config = dict(
    targets=['line'],
    patch_size=[2, 2],
    beta1=0.95,
    max_precond_dim=1024,
    adamw_lr_other_params=0.003,
    cautious_weight_decay=True,
)
Rows from block 6 of a small class-conditioned image diffusion model, named by matrix and row number. Rows with one number belong to one neuron. Each number is 500 + 40 x the weight over its row's rms, rounded and kept within 0 to 999. All counts start at 0. Numbers have three digits each.
After each neuron's rows are labels from the 100 images, of 14976 (inputs lightly noised), where the neuron reaches its highest value: "strongest on" is what is common among them. Only what is clearly more common there than usual is listed. The data: rendered roads seen from a driver's seat, with toy cars, trees and houses.
# fc1: MLP up (model.blocks.6.mlp.fc1.weight, 576x192), inputs 96-191
# fc2: MLP down (model.blocks.6.mlp.fc2.weight, 192x576, transposed), outputs 96-191

fc1.575:464436497508456472473497476498485629445490515523490485537574461495536487511470564421572490523440406503425446513477566493513462498510547505506401534466496564514515457476469520508520491559511509527461567466476447504539478410513540491505489508450454414552506504482501528521481516514466492558
fc2.575:523474496504471440520451487535497465540500521602565527567440509462532492517521540446439496454452543480552484483473439476471461496537541498481472453539500486543508562527618395509464587486475523518531513407498459438475493565533473482537517496520513551538492521498511536486493429532499474566
strongest on: house

fc1.476:496452498466498575470547465423492497544495472454494468530447498470558514544528448498495468441521577520463485516531525511469542484460539540448429501519513517464572461444528437514544470440567420421586500549467542507539534504521499503466532478493525521530541560454545531479497437467542541440
fc2.476:457440437551470510465553506496459471514482419439528492513503628455465477530554478510580543510472466468610449493509430520438447517437547476547528468573482461496435457443496457537567510539529535554517481532550469475492572506548470504544491464484537490451494519515511562514396466537514494443
strongest on: pine

fc1.194:535477508523475523495495430519475450517522497597472537542543488495583485507541509458455523478503537441569487493432510520514510540507474535494540532489493559475455512528474528534432404465516470445468485467469456563427489545563544426483502495486474476518477472495531488488510580462564477503
fc2.194:518497501511521597424555530473502542478546557514545522523572498531524458460492516459474434535531536478482510570479521533474537487525492578549408500486487536498480528520511490545506518483527598514543479577455469429470477486538482517551446551517493517514545446489458522491511532497536514434
strongest on: vehicles: two; bends right

fc1.378:513554499549495503473423480510463515434530490510445497512472518540525629453547494538461514506466483536515507496450458519471463505506508528499457521566495514483506575516497530528497499463437512545476573498450504548592539556552522542568485440512484495488401475414454540505616421449519475514
fc2.378:391525547516525577540498415499580523500455528499503485521487493522521449501440487493551523425461501510513555456513527533582462479510469567531544429561483513468472493542492458472523499486454462542532437459487591425418485547518537446511458562409490477545442523531531546485557606490538481504
strongest on: pine

fc1.559:457464455527515561488474543473539525372450530516558466440515482582475570497492457431566455503477535494456439527539502522543456517495496510493539530486491514557417429507517585450514483571509558416550484528515516459540508533549507526468544452479526489455514551462527530421519525469539549507
fc2.559:476414540497489439476474570449504460533507460486491496535517544553451466500517498411483525491514550510502460512521476476527521480511477445546485466504572478486484492486552456579492511441517444427520537490492472611509496548518450457497406511546494522451485509527432517473528466491513439504
strongest on: house

fc1.574:479472510504509487568557523515455422450463468523486450473419504448549527490485457434479495480451508569530519491504556438449488468515503462447557542504490533544506539480436551509564467495488495513479527489498562541591559522507473553508468554567523539499534508557536463578525515467417568516
fc2.574:551550480479470511483517505537479512534480511560496506590471452484499451507493508467527545526460533560507515491473450512474506519498508429542514490490445544516528432514494447426445547536497492395580478467438557477486470443574470498538502511448512498485507535456549518388540503519491345496
strongest on: snowy verge; bends left

fc1.304:514552523500477478453441487488579551544486482447535402454514578544553466409504490543457592502427421517554438433539491519526516590412421488444476515515516477528518553457546474529489536515506508477506554531550540508541483569578524445518498480486585481510501504469493509494502533609490487515
fc2.304:514580537502442533502470519527537523539477574471524532528478463500483502481497479522609415422429486526447440596561493521522445471604511513514486535490472456480465461490556432492512518518499496494480436490527552451399542537508545506449524451491538480624504485531494533520560486500461499558
strongest on: pine; dusk

fc1.98:442476560516486564449492441555504469439459505492486420579464489478513528494510524562532474450479546491493598525510497514437552557498448501417450550564443496485485606450497449539519494505587458503508536544496485533484521521527564425558486514531585488470527535476526488481513555489495477514
fc2.98:546550433485568538536488514556522433531531518496504472459502530569543433492555535539479495543487474552463521481510485453583543498490449424555472472513529539507496493508415513448550453450463562510463540485488482493545442505516446550550524472515599487455573443559531516515515513423525521511
strongest on: pine

fc1.233:455478478506483537508465518542446536565374522418461494495499471521458498513560506489547506448524534488505510465499514461519597462474473548476415511476555478539485544548531437523573537496534462508512540567535462479465547511466520511606478490478499404484424568496491457529543500512514495452
fc2.233:551516553476503461489456499493492514493492487471463523498509375430506443396505537408454378513489526526350460525478490427489540495540484495424560472583572522549402473496483494505423533503451510518433519540518521436557495488472457488463476512389485493468452483545493491475497515519537533508
strongest on: crossing stripes

fc1.347:484488502470495477537459528445503527522438568494469476458482498496510434456558564459496482523567533516508507482475457535475480465531476517500516539478508540519505527495492426476588492498484504491521497533450512441463500479506559459537409487552466434489475499524556512554505500462616526539
fc2.347:506550512529506539492499471541488487536489502520487476516517607466555531496557546475501469398455491474578532478482556558516603555569510515513505455451506473534523504572502509551460493546526494514458489564469525394525518486507459525523585546536489492458434509537536499483541559494548513438
strongest on: vehicles: two

fc1.531:443440519530499490453425540491469530558505496510482538402492459458522473529568462473484469485541476441464505443493556493508452533447548496494483497531436620437448535501423470473515485426510490502506524557499367480459482475453537524504520494485522508521456502439469510513516541468529581592
fc2.531:559489462475475504469521512520572527468482437496553488534570484495532492504478475477548528558543487521532483498476551489485522477485470489499460524498540557524441508504455387533502545520496539494513517571557369571491509535456501528514509592475512538497535488503542497511464546541511493517
strongest on: car; vehicles: two

fc1.291:516439505488540550529534456554479496496430512488474487520553567517532557476528435498530477500487462452505527532523497498523490594522552522484475492444490565420502447518509539493511481469512414448546498508551528469491486445469425578478468518519480487504470534556473482548549418532540497442
fc2.291:512434521514491491468495499560523538497566511516564455454554428502542420467516470467514478492484516476459547434443461502532531477532489479540490477435587506528522506524454483524508535630499477426502494493519515532453529448412519447469474482480500504459451511460523494544536573515503450438
strongest on: pine

fc1.510:544501520514532552438516565551446438561535495547513503499503618521598524481537457460541484509454515518533428482522465442404445535443508512521511464476421503581562476519459478492476489487415511489471567516517483492528482510534405473460518475528480488518475529474519508463524445538537544445
fc2.510:465538467425505464520534515507564529500471473535507534477478443437402496471479466470460456479476472491482477557578531585501469446513493452454452476473581511504585619509540483542505526483516459490536561457491508519496433439514543490461462468449499561520505499484452479523477477512575466432
strongest on: pine

fc1.572:477476513507540512479519500580425475569556513434510551502504494512440581503516477429514483486488466520519488586535484559524548536505472475540480510498467452450522460548487428485537546490500455535464473481518472491486541526538516506544439557392524458435578541536495513571501491532590467420
fc2.572:562516492516496536562444533532487515475511471484440534465473472523508438499401523522516577522490576522576488508427419433472537492476440464478520491511478522585489588521501477542449491505593507495452503497480476482474486446467498481585533528501538519476511497481407474489508565521384523510
strongest on: crossing stripes

fc1.440:578389473462543540485535498477457483457443494531423468496510528527511523502464552476552519499504476466523564523477516503561450458491567516506474424504502459555467482471597543477541452466455484464492428556449445488469514585441546507419430498564529467537510460511526439529517488542477477573
fc2.440:553489509486492499474498449546539537545442518491490515530551514424487423487472552557572436524486545491505464431472514549491472510532558530515500452519524454510475534504494510534482521505579451476461549488517536395441541501507544438508433527403437489520538469495529475542478494495539461440
strongest on: house

fc1.345:467452558523509514533503473566413516505495520520569473482417569515512494506541517516448478532445482493528461471494493548526508565526419554465493505513499520454543553534511486523524564528580510530545461492554456443487510545495509453532455480477543491527524596499461461421538431455515469444
fc2.345:532436506496533479484486540512529494534450469518506477474487444456498484497489492483540496613500507562543521505567361558537462540507426470501488460551539475429522470497485455459554509471443401587484470573465496553489497474477506525559475482520491478553516541505496522482508493409435512502
strongest on: bends right

fc1.256:491430472507539529540465542558542430520511513500537427446535424453480517470466534477521601437517562521480448477475472414512466551548507510543469504571537506516468469502508502469491494467482481488535400559469468541518478528523467531391432514560481496456545443506545506454519469530530531421
fc2.256:547492456465445430448503504458494487462495483472471495549509547469458468436500481472518388558463485498532424563480500471480553461491582502415514450434517502508541481541491468501461448417449575467534537479491512433505471453575510489445501489537574531492516378491501475545550538502472531491
strongest on: crossing stripes; double yellow line; bends right

fc1.168:570484459521546501502451507494541519500499495455511530530493479414563451512490489613516446561547487505502518459531493510505576506536546502556499495460538467489518523512435496566612493509501459487483449516476512504526526473566513520483528477434512544510529554506507444494498472517554479562
fc2.168:441562454480520480510438527506458485514497469413501434502491505455550472438532555493483469435514435488560411499557549554526550488528533486499520498542524497458512463521499436542489527517505463450498478545494532431530558525457444384531528484548494544525473511537438491556539515507550499475
strongest on: car; vehicles: two

fc1.526:562502543530508509506543518472471456469525510499542488431582576593534469481521452462514472473493441514474577501487546490545452476535557468489507471507490437517431473577491538496473477455478505509550495524443484551468580456472490512448499546571505542488512434532403506551557611492457493449
fc2.526:526525486486488445549514482504435543513435493515580494538580479500482483534493399501489550546524540492499515549558473527448487532511564489508436454481564557533415535479532485502465501525504521525485454545481507470537423523530503440467428559446479530536512477458378539514528449478435511464
strongest on: house

fc1.258:490487476485508465468432551515586464500402465488570477439551473467556441482506526476494473481450506521474380487489505527467479487486478499527551543497519430524452540478470470527527447510479556470523503547514533390469414539469417513501549502513445506454481448508550491552508522485484467486
fc2.258:472453596496500492609484513510580517521565531434538489482538471427498545388517545550512507502449437544499442456468504486523484483492493448505535454523433580482455544487473515477512483523515444504522536554549525561570521517463476523484482543508479489473462456494607504517506538509545512541
strongest on: car

fc1.39:471516444528512521560506483460454521484470505456458564486524528517468536482525524485551573468562477527473544462475483521526538525530515450462472483488466502484461568483527492481482555615587395491472494511483493546485524483541476589521559472493502522539452512442492398510546458489523493496
fc2.39:476510555488494536459474477440561509490557415516501555492509427550543530529492515514549511552559508574492534556514586474435464506498458507527461509473496487396495495495449464540593504510499546480439523520469501459464524522535501492547431535435505526462413494527511519485517485451475518523
strongest on: snowy verge

fc1.505:484554480529538501460495481443482542470488499508502562507533494469529538480487533480418452542535536529543486523539558601484488467507467475489473509420527431434521461537541569523547518507509420499479558581449479502510482527530528537471461514537494524541443503506513512528486555533473517549
fc2.505:462511477539487451537439492459431470516539516526507502546472483458489518504442549461596513452559460529487405509520447421530435528476444490518480497502388509508485488488540413454475485528475591559501579584492547516500523482519546477509558488510505492579423494552510521466505426504492534543
strongest on: car

fc1.43:556560530540478514499509529424564466514481539526447572452451505525561524515511497456512521501530397501477468533577475466516563512435596522439610565525488456460487509513476614479512527413494553432556523489505507484490476485497539488499495508496515580467556507518458529561555546531529522523
fc2.43:517464478490495483480521495464507481502488500483495475487503502453512560535483490394528449458533548437495429544487542531468611479604523555528533407555597471503451534522513510503528495487527489507481506498545539433477488541507507516480539501535516486552541481503437431502567447515475522460
strongest on: house

fc1.365:487549506569551532600578454489502527551493459575473489553496496505477468472480455520443520519430506438505479514465548485480559416508444561536526500439523463581473467482474500557472509526530571472552518445513532519474506545526450472545549465507489481533486508542528453523431499529515522464
fc2.365:466499471541538470470521462512508483487466527568501517509490499518531588532498454506503473491449457433496460464507480533555550574530474574484496513547491588533533532512499469462514493552482482449462472409555510484479544479513508527509474467516458517516475510468568545545361466524564470428
strongest on: pine; dusk

fc1.492:482472513486554462478517554445460505583453483476516508508523474412461501508417579433486493483456552514557485491507459472497409466452569439530538459506416520514520540502497473446524416518520427493471575507461469535557530501503470530436560521457455495551553483542522553465525548478566459551
fc2.492:505498496487576401524474532458531483523502487506504490576516551502500559487524480515475519513492496494490440499456556552544498532498528473501439448567424544501471534509471565500476525514514518506443524465521494527460525516490515478532456520449531546432516537501557454494573516520413425497
strongest on: car; vehicles: two

fc1.97:513441507496436501501513502431498493470475484463500452437469535553541488494511510499549479502445499491444505459516521455444556528571547564496526552476493450475441503496420568474460386513451441476448568498418490488472507492337482519612526490526486497546528499465464521523551495468514519490
fc2.97:548480435502504539486468528468499548543529533436497516551493501548503539465488518484482496462488540467541483533499488493608576516457515618498532504482563495489400459492483475517489548477459484512541592546491552586481485515398494506505459451517539455588459519499488532570476450517539516525
strongest on: house

fc1.487:478586507511489479501505553432461542543461395553463570438524494510503506489470485499449496495461487539503458526512575522417446550454424453493393467551543528547510490517478534499518507511528502496530534503543461535479524428490573560427481536521542525413535490476465494508595533528544482503
fc2.487:485518479509509541425526456468462524445554478474487484533501525528576502476523495497556480526430515516522533461543485479512438461466441421455495525539483452491518546473537471525453482492499506530487509471556425436496540541488516526431465521511613494442470467484510504455561461496556484453
strongest on: house